config = dict(
    num_classes=[4, 10, 10, 12],
    activation='gelu',
    head_dim=32,
    bias='all',
    qk_norm=False,
    pooling='mean',
    lr=0.0024,
    batch_size=128,
    lr_schedule='poly',
)
Rows from block 2 of a small image classifier, named by matrix and row number. Rows with one number belong to one neuron. Each number is 500 + 50 x the weight over its row's rms, rounded and kept within 0 to 999. All counts start at 0. Numbers have three digits each.
After each neuron's rows are labels from the 100 images, of 14976, where the neuron reaches its highest value: "strongest on" is what is common among them; "colour at peak" is the nearest of a few named colours to the mean colour under the peak. Only what is clearly more common there than usual is listed. The data: numbers of one to four digits printed on busy colour backdrops. In brackets: how many of the 100.
# fc1: MLP up (model.blocks.2.mlp.fc1.weight, 576x192), inputs 128-191
# fc2: MLP down (model.blocks.2.mlp.fc2.weight, 192x576, transposed), outputs 128-191

fc1.371:622538470482401481488437454493512499522511545526455558594479470429496467479478551456614448509539483532489517373510498534484550517410540535442595550496590544498482522564571471575574471504517529
fc2.371:386530501480514460557546482497509444605518363473550513408441503501533437513466524505520587492510428510552535633583484542545524510525491456568380455400544468488514462506483546554562536531474422
strongest on: pink ink (34); white ink (30)
colour at peak: black (74)

fc1.419:582517302512539572467573514557482486454469480468460523477474526470541559492519520479542592477494491475585458480546497505522499483505481488497601397471591502522563581423518542553472422519558501
fc2.419:459555554547469457527518499434473499489461434494514446477440514557450544539427442587461474579481523544539437509504460476489429447558470499441498408480543470483483559431511421563639421481521480
strongest on: orange ink (29)
colour at peak: brown (71)

fc1.537:527438522412523535508500481412480527480456371492508498587440419579380493429500482538517489488557535517468583446418479552537457532494473549431506524471475490480478509483452548474607480550513562
fc2.537:514512513545529463566517402528461541489519625463543458451499483466627474584503492594482463517481519502541462558574533475444536545457463540543461476603550469540537416500491409477486412533449411
strongest on: black ink (51)
colour at peak: grey (91)

fc1.343:508587482554542497554567533487529475450467458518504566422467437547516475521419431509458463531478449500578547584525512526451446520519493556589403463531535432528542456569472514427475524527556413
fc2.343:425584556510514527547567486563448469480527525520484503455545469537547455488520504408532531504493419538480495544546462471519544498463543484515475637515492510526389418474490460475476571493416520
strongest on: pink ink (55); length: one (52)
colour at peak: black (43)

fc1.166:529553507529418522467548479481471507542545507615494538485403450421502431492466531431558439572504458509502500446551552538439578505483559460501429505459546480467473490572478496466529596556534526
fc2.166:387513607499502453515595539515408476573533448471514452516496448537552551504601517530521518470531504511503581471585494470554440511480499417480577575499456557530461538524510428553439594524405471
strongest on: pink ink (85)
colour at peak: grey (55)

fc1.260:596523442495554471461537421446463499542442475596524505609341414442400437461465500619525499537546574581447648495491509530450575516425470560498531477486551420532542577468503538512535499576534509
fc2.260:476457492427395540394528525541448556393497555506571476450573465600532489494544552449465511461534506571462506510555543491494476476383521539537401496525454492449500459520555481411472507537493501
strongest on: yellow ink (46); white ink (30)
colour at peak: black (73)

fc1.333:550450448535519459486458502487486552392483601486527506560502539505472560511496563563561445532510685549470485520396533525405508499481525551378473489499553522543560461522433525558569462467466544
fc2.333:510505473455458506472393544517563549487497437426501476379551507475574495454518461476512497494485534491577426536563486507493396609519506501631503628489507426518482372535509499472464552442365443
strongest on: orange ink (49); yellow ink (33)
colour at peak: brown (69)

fc1.410:556479474476409516497507424453442574427569485652457492544454503479444403475503539434544483532545468470429454431429457514515616474466503468440454464449484501555455563527447593578561460582516628
fc2.410:494461451468517495468383530505532518403515564414531496468514512607583509525537534564463458554479578498484449456432514534456430513516502442475523563532518541504477397489473465511539390451457512
strongest on: green ink (69)
colour at peak: grey (58)

fc1.460:557510347472512549489409523521503538422472522520518543456505479488465484466420486461595526477468497562517477613466438514445513537464561562566551546517500452539545497538458568462533475527453573
fc2.460:416486581493508461489679428525403531556497506396535415596533446538494512484553488567405463488525522468437570474482523504440562490482481493506465436463482580530544502484556415529482478505541520
strongest on: yellow ink (97); bold (91)
colour at peak: yellow (94)

fc1.176:430467560518477454515641472523435485531548487449477511674485490451497432537523492581471513502584507433494604469506577545524572400477498578571489464442554520510518671483525462498501554499502432
fc2.176:494567460489560556542361595479563500458500466458504503426543487565543612482418462490596503501506441519603425564493447468503521644511502536580606559546529471479491399557456501472466409489441513
strongest on: blue ink (100); bold (90)
colour at peak: blue (100)

fc1.393:462486494527542485519477496445503515494474420452537465513504512473467537552541417667509557519503646446511548628500559516467447461559418575484391546407523459502527451561425497467529447478506447
fc2.393:452515544505481515520480561486490523453514509442511478543506509552453505452509475604432483529464576473489590415454513458550426432485478525483434525406558516428393531555484612470540531498487511
strongest on: grey ink (35); teal ink (29)
colour at peak: brown (62)

fc1.151:683489468483530456453569467496504465469485423487516486539468517399474501451507484510625536447505479489548583369478546536467473507475483528436523465432637514447520493531543484614596458497576484
fc2.151:592499392498488510480547525505523561509455467533482527590436483497354537485420502544537464497468474518431600438480405507611450493532519506445516481423495519416461589519444560521507626533514515
strongest on: white ink (39)
colour at peak: brown (59); black (36)

fc1.247:504555460519512415560523486529470531480461561512502498475440492438538406606449447483514537570480468509461520578572505489439484467505542533533527408586603446529599492507445504466516543484491460
fc2.247:470515581484557458436596510548475434454462558534468529410465461542566438421633442412477522526502404471590403465553534495416546428501520486460432444508412493547455587536525509419462576491468492
strongest on: teal ink (35); white ink (32)
colour at peak: brown (54); black (39)

fc1.508:581529425515596498465505491449443525499414480576569523500397481494480488527471524562485531539559594585526535532492564480465535474400510511543518449517557364623568517473511521486505500562444504
fc2.508:530450512520558544423487532500528555484532460497615388491486450467441477434468442452448444460484532552474457570493482464493571551504388430475488505487455419446560518581503592507509473554495575
strongest on: yellow ink (35); white ink (29)
colour at peak: black (90)

fc1.45:549534481505488467535474518446586475515482405558474545455413444499474484475447432500526553528497446534547601503537547492456453506497512495530519447442543405500510478500470563459533542547556463
fc2.45:402493508476502533445541550489405509446495525496539503526539476590489493543510422528445507461527502544434508570457491526504399517421491531516529580595392542519476568460514484483479580511328493
strongest on: white ink (25)
colour at peak: black (51)

fc1.539:453449558398538444445483500511528629504389501579561492575459560495465530502436508550540553583654528590485512488507579491518592476440452545464477463556492436612519457537407535501527445511462509
fc2.539:506473433479465421495499537455422529432478538511484489562509520529490536567506513538615508501524519495484543543459509474680452457522467517427479485601491485515510562485526518483497424478612498
strongest on: orange ink (46); yellow ink (41)
colour at peak: brown (81)

fc1.330:518484591518573441441603465476385429591493411502560541596501527448431518473499548532481516516543539506504570544533604587494486512485476491506511459484459509543509562393562497530479603550476460
fc2.330:483520422496484557519357552518572488427470508598449466479485512523484542469420443512542501508501457505576437484410446467524478516480505502474524480509503423418520472506498517533551356467497524
strongest on: bold (85); purple ink (70)
colour at peak: purple (67)

fc1.357:392518501521548498481576500547472499469542471529567502456492481562505420501432477502442502531492424560534491577551524501445515512458504526594493483601434401583540469479500542480477523578487461
fc2.357:627425511535484501457473545503478490488527542485501541599426573378396550452520485553571517541510629513465575439459468576474512479540530575376545446377572571462471478552482535462510459491482527
strongest on: black ink (40); white ink (37)
colour at peak: grey (56)

fc1.433:441509521454418528451502452479443548506479551539557542588486464533511505480457636517522472550560580487517500379483521496496545509380524491478633563571426509523454520457535490537454502534470569
fc2.433:469498503506549477525548535539592500450496440473522524432515478537419471570519414534501478488490448501519545633518509466555444436535537523566324486388513522527531415425475593468539451436533479
strongest on: black ink (51); white ink (46)
colour at peak: grey (78)

fc1.282:527437510477524529448572415502502464502568430465524471547558528506499488527512491454500549454528496436619508468490514510482538557466487560630537558497451541469488574533560372478449432530533410
fc2.282:534538575488554520495576571487388500539487625429495502543534512591557658485439522412391508453467508489559537455525484491403579595478441482518511432525472577536425578555522432352376523485495503
strongest on: blue ink (58)
colour at peak: grey (58)

fc1.43:433527541504502452505544484464505530585459512534546500463441471549465502501521484591509478560507559617536611488525516479516456517453496477516566430491552420508499418412403482386489435559495458
fc2.43:473519490477459496526511471549434463525534566516513498597533498504527492553449528432534480503528484462451500370470478526552464513508513488299474493482469643518430465486457444527447472504525485
strongest on: white ink (68)
colour at peak: grey (68)

fc1.368:458541482502520480605487543514503532462449527525454522493409450501432396477503503531495495555438473520370489527481510497507471375515493496428507501496530457500534511493438641581588584466489552
fc2.368:488485535470547483454466534496497511407450715468506495480508517528498725482486530487440492549488579517448472439487462489543519446531502507405544453444526491611499485492466536289431511444458540
strongest on: blue ink (31); yellow ink (27)
colour at peak: grey (54)

fc1.523:529503430522525448534529489474490551400545598461506477468525559496562471587456407541475540526485510513468514603501477515454519462520537511589476443510532464528550458549375494463446467503441435
fc2.523:398562484458555501467487454496574460384516545480550453421506470547611445541474462497428485503585444517586388631566499498493535491425473491477378553497495434605516543522459502494564410499439465
strongest on: green ink (58); teal ink (27)
colour at peak: black (42)

fc1.174:522609529546507577468491502545445474513439486521527510522491468495548556413477538481509526460514524554494531474489482445506547498389572433530550455523461477584577522485601482507436489569460595
fc2.174:563576547487431514508569577439485474431434491434476488402564500557550509496511468485424532580503465511550508522524480533553530465485490476525484427480493500532615559464506496427568544514588526
strongest on: teal ink (27)
colour at peak: grey (60)

fc1.337:546455424457505475403551428491417525606544432523539468523508565498534494541472512422517579481534439480612463432507498514494557581481428487600567538577420558509482647442549425508405463523444471
fc2.337:497515557561486519491615520508463598537486565538506567498449509622448548444441428408367518435543429508578552393538489475473553473494535496538496434491439499565450488552480472468421590433509526
strongest on: purple ink (41); blue ink (35)
colour at peak: pink (50)

fc1.503:517468523501619511472631463464468453513423496535508510554434500467441532506492529572393594482515514440575510412501591467501510472521456498442562374500535457491533696479500516545539477538561520
fc2.503:452522483497431510532421556516484536467528451515515538512521479472582476565404479515620530496504452531452465582476485455496514547476501519600528622539509511468507427518513469524469535397384459
strongest on: blue ink (98); bold (89); length: one (51)
colour at peak: blue (98)

fc1.164:604525503479531507510507496529532435503457401524510617540507416462435465534460487500514442550541467527546519478545442537531448569448453605561563596498476492520519445461507488433490482526543493
fc2.164:396471545520386455489486574476512548489519525441490490536505498566562411487500495601454549512519512478496508524477557566426488430517466450540393448556504527500516499491466415553494440468496413
strongest on: red ink (80); on a plate (75)
colour at peak: pink (48)

fc1.440:550511459447483531501381602507561533466449492547506502431461461513516456470412445543554533478506452627501475555504455464470533576452478557530529511570426463547534453522489539451498554505482554
fc2.440:408489529464521431464660438486387476531469505440496467589548474513450596532528564579437470514520533491492544437506527532571543459508512493458467463429561547528540515467532459529513472540529509
strongest on: yellow ink (98); bold (89); length: two (62)
colour at peak: yellow (90)

fc1.3:486456360435594604514468538553548465486429477488463503420503493556484484485547502527427578468463517496576426519484481456470406500516464531439517432498540457497500618548537578478525448496521544
fc2.3:444496470520469507574449678492568511488499465515484515594494494589437615497364482593521470562515447463466534469433459502517478572466494499494520454525429558474549571481493414511515459462549468
strongest on: green ink (54); teal ink (44)
colour at peak: green (31)

fc1.475:446492560533535432497559505479359429646484498495494498545545535500536500506494554515405484553473527472508575526494570515485431514544464424473476456535522526569500571391594479500472522471432444
fc2.475:488459522475429524500491492510552537524488406555489528503484519592451474437471487595583469481454462514540589351497490502517536567472484571497556574495478414385453430534560382615579452440524511
strongest on: blue ink (97); bold (77)
colour at peak: blue (88)

fc1.447:521480510508497584480525591490439532468542408544472467449482497528493502456483457453491539437519427499466469575483476492503473428533454447500450439496370487524459553480496568472503635519486551
fc2.447:515537564458494518443494542491520445471446413484455484508429504538495452511488531444520504544510552521457552500498532459373485405521497506459419486497446515439414480492475612597437590537543482
strongest on: length: one (52); white ink (49)
colour at peak: white (90)

fc1.286:551500444535418534542435520522549502460477440538542523464495442478533527527441473542523499469504557532526501536487470578427451567452538564601615613554478503543555484539514533440464495497390497
fc2.286:460516599549497442456674388505424483558468539499524470507515495540485470502530510495384443481521481522515525437501566482578549417479489406421443401492523458550492515471470552539534497611542519
strongest on: bold (76); yellow ink (75)
colour at peak: yellow (61)

fc1.10:560549450524421440438454382491536491566486495592475505540397447440488447426507557488562510520486510503504558347541534457438548494401505461460560547459534465482470487505501473557515518547566523
fc2.10:425482544490466499509555471515448536583452375519465468477510575529558486438512496495496489439480440495500516571588509510607399409431491490489389525483425438505450523482544510495551604492486509
strongest on: white ink (29)
colour at peak: brown (60)

fc1.412:500489415466515578498397520473495432557458454552500504484539500431505481468396509563477515579511575540578473477461507514523377479483427472450482477542577439522529537557636523497601403503498473
fc2.412:499536565498529485535546596538441467612462556512474492531531516478544525386451482388557509502497439492487558551570544447483555547443461516568524444539501532550471416508478482459447562483520454
strongest on: green ink (93)
colour at peak: green (86)

fc1.317:496474504520520479552477470480467537445478487501520511475492499457428568418469553476589453503534566621437441549457470495502511485461553445372466449474561379560595438402417626591537528563435585
fc2.317:477471554423527475593466540485510430597498471458463473475533480567604489559523510454419412462466500525481566459556552537503498560468380522604530558541492601432421465513505421423433484552561476
strongest on: orange ink (63)
colour at peak: brown (77)

fc1.313:549472446525547492402427513490476535411463598453499528551543550507476536544500580475538435548511594532473467576414519493385553581502557553443499515545523560547588439560456440548496477466466515
fc2.313:500512548467469507481434571487464521500474471421528496396593443506610464518517485425482508464488576474542414556517442536491449568487545512527512576563502511504467465535462535478538592449345501
strongest on: orange ink (80)
colour at peak: brown (75)

fc1.439:563511396503586469459552418532409516520449440528551530540471459435527484485511460543508565527522493471477522555443506473453494495503487546608593476525505444624565654469533496453485505581457520
fc2.439:584482474566505484509514442456453439495502556544580464409559556477535435397554571423564478510504507547529536516519520467487510513505510515492541509574491500521594516526564416403456472559481518
strongest on: length: one (51)
colour at peak: pink (40)

fc1.467:558452495533501505507443562602470482487504504481600550525479422475455494523492471528573417464507507636482497598510424591485471586465515607537516593568436528545506486488513516479483590501395489
fc2.467:407508579470530480470566429485520528500536440487460559462512489530525493507469543517435522542507449462534570375490536486546532421528520506490449470480558487492497539456451491577550393541658517
strongest on: orange ink (38); red ink (30)
colour at peak: orange (38); red (29)

fc1.4:492468339485547604508415512527567490523445481567482526474515468472499484491415461549451550522492492487546440537516529528528387451448472493479488404587526424528546591570584610523534444515521491
fc2.4:533496634531497477524526605514361497563496483460502517606526471544525544482528487504566536433494547505426570501520522458427509559501491463535489514501441613513456474541443429471451569429464479
strongest on: green ink (87); on a plate (70)
colour at peak: green (63)

fc1.465:519444497508562430433504438534435566501516555487519477528497517449483487538491580400541483487477466491498462500516440431495558526467483524528665581607458567475507555446522457643438525489490470
fc2.465:579588496522475500490496576555465568488460541501517405480491395591513518457449452398516514459482437514515501478450498518405511566465473484493655473584415546497443500512465507456471607563414473
strongest on: red ink (76)
colour at peak: grey (57)

fc1.392:553444446524612428376451525494507578448400512456512531608483499508474601527521548572576494544555624550432535550429515507439561542476471558474541488535549471580560447433402481518428483496477547
fc2.392:445549504522500513510525540521459524557517475451512512426490486496503546623498545383537444505468507448574515472559471443584401492454515569448535550559458567404362505548472582481443571479528515
strongest on: pink ink (68)
colour at peak: brown (61)

fc1.79:490522478460441496524492499426541591471597621521421413499481552495557470565531466520434538512502527431406495458484548438486604455510499480516488463440502510502482464586377504415488395489505544
fc2.79:369472514449467530506502524478524517376497385517459499518443473548533513467444505621442505545540523454449449417441510509493580526526513456473436446540556421488557542468499405585570436492562507
strongest on: green ink (92)
colour at peak: green (62)

fc1.270:470494501517526459550515413488525496531448475598505543540413483483477502452487572557447555495528510458431495466466512416414593553427500616528488410480487413616532519497513557475417520599515521
fc2.270:443460567519499543485437506496534497544505471415495511551603485486588526448514481588499453473462517506470382462418532488583504523456498480567461496378458521485531450466554482459603594487535525
strongest on: white ink (37)
colour at peak: brown (65)

fc1.272:581520550555497414495670444507365468438574508469530517508496514437497467516543510458519466499479475456495518520469569559472464527535485500510479518459449530505437464459480473495573642503408454
fc2.272:435551619490503474485586596490424510579512492476514476611508458589497501493466499470495454491518472497396618487511504562458604504494496545564501465508506544589535449528443475564469577479485451
strongest on: purple ink (27)
colour at peak: pink (44); white (32)

fc1.490:489485479568571550495403608549500485398470513489465515472543499573429567495441525520460524508502562510462478538420507431412500439490529513425496338504473484526586480553467557610572507498501522
fc2.490:523480526513516460466510366482489496504572507544525517499489392413526545479500476459584531459458472463495471471526521521607550622463595430491576578540487459427521506469440448554490488498467504
strongest on: teal ink (51)
colour at peak: green (29)

fc1.466:583470484495507469507538426434490487464485341472515436599499497402415523469569468689571502481533643483494590523446493544522459469527449534502455568417604486457487525550443462553632473464517495
fc2.466:530473500514498524486466487546461466517444705464496536564464471460542527390566528483464486494476557542503531414508504402489503526507513474518511465392476481576493436492469556325370484507441470
strongest on: grey ink (50)
colour at peak: brown (53); black (38)

fc1.505:503488557455534506492495566402510504540470354533500522517432441517431550422526494611501501506552578473468598417490525528486514487477449488475568565456462464506473531473504516513620481511504544
fc2.505:500538485504576509498506424498386492461506595483494470484550533465581480598447474474405498502511461500538414593512511527477516498508484488523479398639528515580520538490511512483483534521435487
strongest on: bold (75); white ink (73)
colour at peak: grey (96)

fc1.185:542610411502546520463534354510459508473427551545471538486480504389500475491450531506506491565486486491530494513493423475436571531443511477601566436555552468560584525531547510490450459551483475
fc2.185:409472535504527550503596551548559538525522448523517527528559497586441502394499460511434505520442379460471526458452490444517525434490555473568488502448393487516431548518530525538487641530549553
strongest on: on a plate (96)
colour at peak: black (57)

fc1.301:579491495532395546543519523591508459481583532502525529552511443524502449525466554454503422548592491514474497503472509645501446426421543587518459575585503522575513471535524506412460558511456504
fc2.301:471445549549490452484507510454482521387530435538494510506432483574353594462533587562501500497483467572588475499481537472540429536574563492459501482519499453388452571455463481544544505569511496
strongest on: red ink (100)
colour at peak: red (51)

fc1.291:438578543435497533568521524409475454500528525504501598509524490531449551480418516569469509464545548520502593398483553501432554500447457570553566485516439489554526470457509528492549499528458569
fc2.291:503490538542546490465483419510571514393461470557524499463528544457444439476526513476453453505479489532522478543527508570327500542502568473449455518395464483400497528455499524501571579542421504
strongest on: pink ink (66); red ink (33)
colour at peak: grey (63)

fc1.161:504499560455498567491490606428558519506492460597468560480485437610430488449473508426480510482480441508572520389488498418525549443479509518434564420503416517483456490490423531479590454553516559
fc2.161:471561514525572470520553457515403565481526564388509508486529485515633449602507447603460518482487585521443510591527525519424482533551490429572451545620559555579549393535515444500474495481433498
strongest on: bold (77); white ink (59)
colour at peak: grey (84)

fc1.468:489563444490496538542504470475465475506533471581500511475451469427477421441408506490470503484583491546517452504462450508490568532442559480511538499543463457564494572434539587580459592643487587
fc2.468:545513498498514443470486601492547545514516424511534489506472523510534491436543441479526541553534542462433487480490512549384582550545471499545463502486456476605647465464527469505411482512512463
strongest on: on a plate (100)
colour at peak: grey (85)

fc1.13:514520440526582538507486499505477450580511465556479496524425459476452439480480541501418533518531512532544545460524620508400554550482479514549541397539485412562636490475584498507428480541576512
fc2.13:541431474477534504454512562579432525519478501473544583557527507561451530486511509429501478408498470529409476439411562539504546460603553477493479485496543545458469498429588565497490539579424510
strongest on: white ink (30)
colour at peak: brown (54); black (45)

fc1.156:523524441506496472449664395531363525507510553585556445468441505459543454512443489469495475533471452518497429591513534459591503427451456471507518419656462408597522552458541564533459529594474447
fc2.156:418448573518394499470458525509546541491510573468513518475490490508483577571519552444586483484473554509556594474535497507572402486470513602408510490452570502381376346494482563464507547467533453
strongest on: length: one (52); purple ink (29); blue ink (27)
colour at peak: pink (46); white (33)

fc1.315:566469455495651528483539441480457524435480408604548534451455439547387481472531517467532451473497469565597416540442424439539525561485471531407511478488511465500492562425504587584574511608566592
fc2.315:532565603520512480514515598531429516527477460387517472484489495524644469495558526477504523505520565500465477491562550565466491607517501500581527599555485574569513390481497445502443550490380495
strongest on: red ink (96)
colour at peak: pink (52)

fc1.397:584466513472435485445503482405473507571540535568468490543407461469540422464516593430561499560539439503435531399541536455472588520483485459480536504487550516449481485474459472514517558498505546
fc2.397:459460472542538477528496584509441468540524479608516512531528507466467569441506538530536529521529462499519482434580603543644485501422500506471538535496383442472592473553522456448552526519542490
strongest on: pink ink (56); orange ink (42)
colour at peak: brown (71)

fc1.135:512508492553555475498636332510449430537515501515497492533501461443482430533533467523432518493497482429582516461549594515560565453474463513570548484467636518506535630486547437530492475497567467
fc2.135:472539548490500542587439649526473489459509469425562516479519474492540566407469484486513494538472485467378481545434463452461518555485521445546483511525470464489575390522529559526504507433409534
strongest on: blue ink (82); bold (76)
colour at peak: blue (77)

fc1.249:591524392500588505447458468478549479464485424539501573446436474514405555445495545405566556488487455540587472463518508504428536554503520489441542466463584455525547494469520524622565509571563514
fc2.249:404491482527529540544540472528557518555450463515561498486523469556476445478437543554420518495509497513527535428505482472635425405443493483468416406461463421472439617454502579515524498493569510
strongest on: teal ink (89)
colour at peak: black (60)

fc1.238:475502415485469533477510401471511499565518339456476558535515463463496503531547479580449498490532647437484532449447455511517452534534477503553486606458466543516448603387477482468450477478442549
fc2.238:440527459521485510475440475500551514449510598470525461381563449464554506582486540497538513465547559577581514561571466482609454497566520529439482532520519398494492377547517559474523437583459542
strongest on: brown ink (34)
colour at peak: pink (55)

fc1.422:570499486518380474481486510459521474554550496576476473518404468422528417461468505466560471538515447473512570415562550488450552523456529487501483547434534432471510445565498463429534528528499466
fc2.422:431447518527501461522576510505461492523487435509500511547484473511480539546548518551587470490515450518434575568581516491616412563455499516578513638497432489505459512525511424519501579492420481
strongest on: pink ink (67); orange ink (28)
colour at peak: brown (78)

fc1.435:532579463557524523507488555482562474447509444561472523395429461581525498505435447422491507505490372478599514566546503509400491503537508490603479429514516402514538478529483539521511533553530454
fc2.435:313622490477456520517484538552475492438513498491484504499530465536561463483525493495482489432499532510438491478499528467508454455510471492521517656503478498506398537518495511463457501531375519
strongest on: white ink (77)
colour at peak: grey (61)

fc1.107:499526550529448454467538481430391476665571545602453469546483570469557494478454538474446490607525509455501552460524600463494527478519435354441414427465544484527504557464572486530538512527486488
fc2.107:384448517526426453487461525416522538438506398502523484513485540620574534484482519601570540540496504498496537518474481544525500596459568535500471585556506473494508459512441386653524483497494519
strongest on: blue ink (56)
colour at peak: blue (58)

fc1.408:436529538560597526447547489491420513442499528490537541471510529501507472549423560445478488527504466495558447557410495510455535521491510446576522483658490539631556479548512467493534575501391447
fc2.408:556488550530517494514499484456630541483481439549448507547445511446407534419506464563580472474482566470461625435548486475572458414522488490430480563352548411390450483555515592524539483528562512
strongest on: yellow ink (77)
colour at peak: brown (85)